From a checkpoint of a small segmentation model.
Training: ademamix at rate 0.00165, 19400 steps, held-out accuracy 100%.
Rows from block 5 of a small segmentation model, named by matrix and row number. Rows with one number belong to one channel. Each number is 128 + 32 x the weight over its row's rms, rounded and kept within 0 to 255. All counts start at 0.
After each channel's rows are labels from the 100 images, of 14848, where the channel reaches its highest value: "strongest on" is what is common among them; "patch colour" is the nearest of a few named colours to the mean colour under the peak. Only what is clearly more common there than usual is listed. The data: coloured fractals of 300 iterated function systems on busy backdrops. In brackets: how many of the 100, against the usual share in percent.
# convs0: first 3x3 conv (model.mid.2.convs.0.weight, 192x192x3x3, standardized in use, each kernel summed), inputs 0-95
# convs1: second 3x3 conv (model.mid.2.convs.1.weight, 192x192x3x3, standardized in use, transposed, each kernel summed), outputs 0-95

convs0.67 [155  87 145  75 113 172 202  53 124 158 169 119  79 172 157 149 142 128 145 112 145 104 116  95 126 143  79 119 105  88 106 190  99 121 122 131 161 130 118 176 123 109 156  96 143 127 117 110  94 132 139 136 175  81 118 148 155 117  91 152 147 148 102 132 122 143 101 104 120 162  88 154  46 162 106 115 163 118 153 135 151  90 116 151 147 154  93 155 200  85 105 131  67 141  94 143]
convs1.67 [141 134 144  52 157 154 198 144  82 153  88 106 144  97 157 100  88 114 165 152 114  86 177 139  88 160 139 158 113 112 161 158  87 117 163 155  94 148 180 103 103 157 154  94 117 112 107  87  94 111 149 164 162 170 165 152 168 126 117 192 111  66  66  88 148 165 150 164 117 153  82 132  96 162 131 117  80 104 123 173 183  91  78 111 177 163 100 112 144 110 162 156 196 151  84  69]
strongest on: yellow (32 vs 8.2)
patch colour: brown (65 vs 25.2)

convs0.186 [124 181 128 109 110 134  79 251 114 119 108 177 140 149 106  85 145  94 117 142 100 121 107 192 130 131 170 180  94 116 121  91 179 125  88 118 114 103 108 121 113 139 213 180 125 111 133 143 143 119 135  99 163 148 129  99  99 149 180 107 133 156  96 100 142 148 134 113 112 120 105 188 172 117 158 148 104 137 143 134 130 120 159 138 101 132 144 102 130 107  78  91 125  92 113 136]
convs1.186 [148 118  94 212 130 128  64 136 179 116 150 126 169 113  99 122 175 122 138 133  86 133 148  84 167  90 116 122  98 184 118 111 172 145 116 130 128 129 100 137 161  82  93 172  94 127 135 133 115 143  99 149  87 111  94 130  94  74 103 106 156 131 198 166 170  87 142 126 126 160 155 123 148 155 104 127 120 163  94  72 133 118 184 122 120  81 166  97 126 153 141  87  51 163 127 187]
strongest on: sparse (100 vs 29.8)
patch colour: white (33 vs 10.5)

convs0.135 [120 122 106 114 112 145  30 221 111  99 108 240 122 118 104 107  98 113 116 161 102 107 108 156 159 124 130 200 105 123 121  74 218 152 122 165 120  95 121 116 104 113 133 161 111 124 197 108 125 170 129 110 130 255 123 109 103 185 120 103 138 131 111 132 156 125 111 155 121 131 157 152 234 116 140 147 108 124 124 123 111 122 167 111 138 131 115 116 108 131 111 110 122 109 204 104]
convs1.135 [ 95 123 169 198  97  82  82  91 148 105 154 153  73 152  87 157 158 142  98  91 155 167 103 116 157 109 119  91 159 135 112 118 164 143 107  88 156  80 107 163 102  92 110 158 171 157 149 159 157 150 112  79  98  94 100 117 105 170 155  78 153 140 184 152  61  98  76 100 138  93 178 128 155  93 120 166 148 158 177 113  90 169 176 160 100 109 142 152 101 144  95 119  63 123 145 163]
strongest on: sparse (100 vs 29.8)
patch colour: white (33 vs 10.5)

convs0.142 [106 209 119 132 112 198 186 196 116  94  73 105 126 133  93  77 185  91 115 100  83  96 107 132 116 104 164 172  94 139 134 161 143 117  88 139 109  83 145 100 112 126 167 187 139 101 114 141 149 123 119  97 142 138 152 100  78 151 163  98 109 129 101 113 152 165 125 129 108 116 120 145 193 154 186 128  92 109 129 126 106 132 113 124 120 115 123 105 115  99 121  93 125  79 105 128]
convs1.142 [137 121  92 203 120 132  64 141 173 121 170 127 173 124 115 130 164 129 130 126  74 139 144  94 163  93 116 125  99 178 110  97 170 134 109 131 140 153  75 137 166 107  98 152  96 126 136 135 123 126 106 143 100 103  93 122  89  85 107  95 139 142 191 163 178  96 153 124 130 157 167 122 141 160 106 114 135 147  88  69 126 114 174 121 116  78 162 100 131 152 136  86  62 160 133 194]
strongest on: sparse (100 vs 29.8)
patch colour: pink (43 vs 20.6)

convs0.187 [142  82 135 153 108  59  12 115 155 145 126 186 146 134 142 153 117 125 145 148 148 124 151 156 140 119 146  94 146 152 156  43 113 151 147  67 153 150 136 131 158 148 107 125 146 147 142 149 156 132  97 148 118 184 143 148 143 100 148 148 131 139 150 116  89 130 144 128 147  95 153 117   0  45 132 133 149 148 117 124 145 160 131 138  66 150 129 150 133 161 144 139 138 152 155 150]
convs1.187 [ 91 132 200  45 118 120 188  94  86 126 114 149  74 136 141 132  87 141 105 122 194 137  91 162  88 163 137 121 164  93 118 137  75 121 137  93 132 110 151 125 107 156 160 100 144 140 128 125 135 145 151 106 160 142 153 107 165 161 172 154 122 133  63  88  76 167  97 122 130 101 111 130 123  77 145 142 136 102 176 183 108 143  79 149 111 167  96 158 127 111  93 165 200 106 137  73]
strongest on: sparse (100 vs 29.8)
patch colour: white (50 vs 10.5); pink (43 vs 20.6)

convs0.171 [ 89 133 126 115 122 185 245  82 139 133 105  52 125  99 132 126 155 127 110  92 125 117 146  85  96 103 125 132 118 137 151 180 118 108 154 107 115 152 168  73 157 137  72 152 155 134 130 146 154 136 134 125  69 128 157 105 125 190 149 138  74 107 120 111 135 170 136 161 105  93 136  79 188 182 139 103 109 129  99 122 110 141 141 120 136  91 117 123 109 145 139 117  94 122 142 143]
convs1.171 [113 133 166  34 141 132 197 111  87 128 106 133 110 128 153  96  83 144 162 161 184 116 100 153  86 165 134 122 156  94 120 143  80 119 145 119 115 121 166 102 142 163 163  90 112 124 121 118 124 143 155 144 170 147 167 100 165 179 134 185 115 117  50  80  65 170 113 158 142 101 109 131 114  86 141 131 117  98 160 190 153 139  64 110 121 167  94 135 132 109 105 163 214 100  86  67]
strongest on: black (28 vs 8.5)
patch colour: pink (42 vs 20.6)

convs0.65 [100 123 117 155 136 132 204  87 131 127 110  85 150  77 124 145 138 163  91  87 127 150 138  72 115 108 139  73 152 145 156 160 106  96 182 134 104 167 171  73 176 145  55  94 169 133  98 153 163 106 121 153  79 131 158 115 129 168 144 155  70  77 149 129 105 146 147 128 131 101 149  44 134 145 140  94 115 123 100 107 104 165 141 127 129 104 133 125  95 151 163 156 134 140 139 132]
convs1.65 [136 134 164  40 126 140 206 109  71 146  84 126  84 107 158 107  84 139 122 150 177 111 114 182  88 163 133 142 118  81 133 151  77 116 147 115 128 142 166 101 126 161 163  91 152 117 122 107 132 131 154 122 168 169 169 118 170 159 141 180 111 117  56  89 130 167 129 150 125 106  73 128  99 117 159 125 130 102 138 174 163 101  70 105 129 169  97 131 141 107 122 158 208 109 110  61]
strongest on: orange (33 vs 8.4); yellow (30 vs 8.2)
patch colour: brown (71 vs 25.2)

convs0.165 [121 101 131  94 158  83 104  84 133 153 181 145 142 101 134 168  75 171 110  86 152 167 141  48 157 176 127  58 153  96 129 112 138 111 154 155 150 184 108 158 140 137  93  69 126 136 109 135 114 123 186 150 131 115 107 142 188 131 120 197 140 110 141 151 108  89 137  90 149 170  93  82  83 117  91  86 168 108 113 127 131 111 168 121 160 123 147 161 143 125 119 177 134 151 124 157]
convs1.165 [165 133 115  61 160 147 187 143  89 150  87 107 141  93 149  91  97 126 171 167 117  86 183 155  94 151 139 161  88 103 162 164  98 119 162 166  95 146 187 107 123 154 150 102 123 102 105  82 112 108 145 177 156 163 165 153 166 104 100 193 111  77  70  97 165 156 163 157 130 134  87 132  94 167 147 115  90 109  93 156 183 114  81  86 175 159 111 108 141 114 176 145 190 169  86  77]
strongest on: dense (91 vs 7.5); orange (29 vs 8.4)
patch colour: brown (54 vs 25.2); black (35 vs 12.9)

convs0.87 [122 188 130 126 107 104  94 185 117 118 100 124 144 139  97  80 170  91 121 139 100 105 105 182 136 130 181 152  89 146 140 102 144 129  88 103 107  98 126 111 114 146 216 187 146 110 102 150 168 115 109 102 167  88 148 110  99 135 186 108 136 146 103  97 140 173 133  85 123 112 110 174 153 101 187 149 103 124 138 135 124 136 130 140  84 128 137 103 125 111 103  94 143  94  79 133]
convs1.87 [146 118 129 192  88 122  57 116 161 117 168 139 154 136 101 122 158 140 122 103  83 168 116  82 155  99 109 127 104 174  84  88 164 138 105  68 143 144  75 138 143 104 102 152 112 138 146 152 135 157 108 113 100 106  92  99  92 100 111  91 154 173 184 150 119 103 119 120 138 141 171 123 141 112 110 128 145 151 125  75 114 117 164 152  85  77 159  98 124 155 117  96  69 160 145 190]
strongest on: sparse (100 vs 29.8); blue (30 vs 8.3); teal (29 vs 8.3)
patch colour: white (60 vs 10.5)

convs0.161 [121 167 138 115 107  91  47 241 115 117 114 191 143 147 105  95 151  89 117 151 101 122 106 200 129 131 175 153 106 118 124  89 175 128  91 104 114 104 106 112 117 143 203 176 133 111 140 150 151 113 137  97 163 160 135 103 101 152 188 107 136 155  98 101 134 169 138 114 110 119 113 172 153 111 159 146 100 137 134 132 126 124 167 145  99 123 139  99 138 113  83  97 123 102 112 136]
convs1.161 [163 119 122 206  98 121  81  86 138 121 126 144 169 105  89 108 168 133 127 104  84 169 146  79 163 102 110 132  87 196  94 106 179 147 116  59 114 127 110 130 156  94 108 162  87 147 146 137 119 170 107 115  96 136 104  93 104  85  87 135 164 156 177 141 118  94  85 124 130 155 148 124 143 126  95 147 145 158 147  93 135  95 149 153  89  91 152  77 116 146 146 108  69 178 138 169]
strongest on: sparse (100 vs 29.8)
patch colour: pink (43 vs 20.6); white (37 vs 10.5)

convs0.181 [135  91 126  98 132  76 108 104 117 143 173 166 130  90 131 171 102 169 109 111 150 150 148  86 163 175 115  62 149 120 124  81 150 112 140 133 134 176 101 167 126 106  71  85 126 129 124 122 112 122 192 149 121 196 104 132 189 112  80 185 162  95 155 144 101 183 121 141 135 159  99 102 131  97 102 106 164 118 116 115 128 110 160 108 137 111 140 159 130 131 113 184 147 158 178 138]
convs1.181 [135 134 122  53 140 161 190 139 113 154  81 102 118  83 153  89  98 137 138 157 115  96 176 163  93 151 139 166 117  73 156 163  88 116 158 170  68 160 187 112 111 149 143 106 156 104 108  87 141 103 144 146 155 176 165 154 169  88 121 185 105  82  68 120 185 156 164 179 141 103  72 133  89 190 155 110  74 105 105 159 161  89  80 113 158 161 112  97 143 111 174 146 195 149  92  71]
strongest on: sparse (100 vs 29.8)
patch colour: white (64 vs 10.5)

convs0.82 [104 128 118 117 119 249 255  76 103 116 121  88 135 119 125 137 132 122 111  98 118 110 138  73 110 117 133 162 125 110 112 222 147  99 130 175 127 134 149 116 114 128 105 130 102 109  92 132 108 119 114 127 133 109 114 117 125 186 115 132 112 112 135 155 168 148 134 113 109 124 119 103 168 203 123 123 131 104 126 140 107 118 106 110 172 121 133 131 125  91 149 112 121 135 131 120]
convs1.82 [155 128  83 167 163 140  88 164 181 116 180 117 141 158 151 163 140 118 122 146 119 118  81  91 140 110 137 107 113 185 131  99 155 118 119 167 162 140  67 117 187 113 109 135  82 100 119 136  81  96 121 168 115 113 130 120 107 130 123  60 108 147 180 165 189 117 191 148 106 188 140 119 129 100 112  85 178 143  62  77 109 155 176 110 134 105 151 138 161 131 104  99  72 116 127 159]
strongest on: green (27 vs 8.3)
patch colour: grey (57 vs 27.1)

convs0.170 [ 92 124 125 119 117 171 232  73 134 121  95  57 130  98 139 133 156 137 118 100 126 119 150  88 103 104 125 134 126 142 145 174 120 110 154 101 115 158 170  68 163 140  59 154 154 139 130 152 154 143 128 131  67 117 159 107 132 207 148 139  74 107 122 116 143 163 139 161 103  84 137  75 180 179 141 107 112 134 109 118 119 146 139 118 137  85 123 122 106 152 146 118  89 134 143 145]
convs1.170 [104 132 165  39 127 121 179 101  82 123 120 136  87 143 141 118  90 151 126 136 193 144  86 162  92 162 130 114 159  78 114 137  83 119 133 101 118 106 143 119 126 161 159  93 139 134 129 130 140 143 151 120 165 147 155 100 159 182 167 166 119 139  55  85  63 167  93 147 144  93 114 132 112  72 149 141 140  99 159 184 117 150  68 126 111 161  98 146 128 114  94 162 209 102 105  80]
strongest on: sparse (65 vs 29.8); blue (32 vs 8.3)
patch colour: pink (48 vs 20.6); white (35 vs 10.5)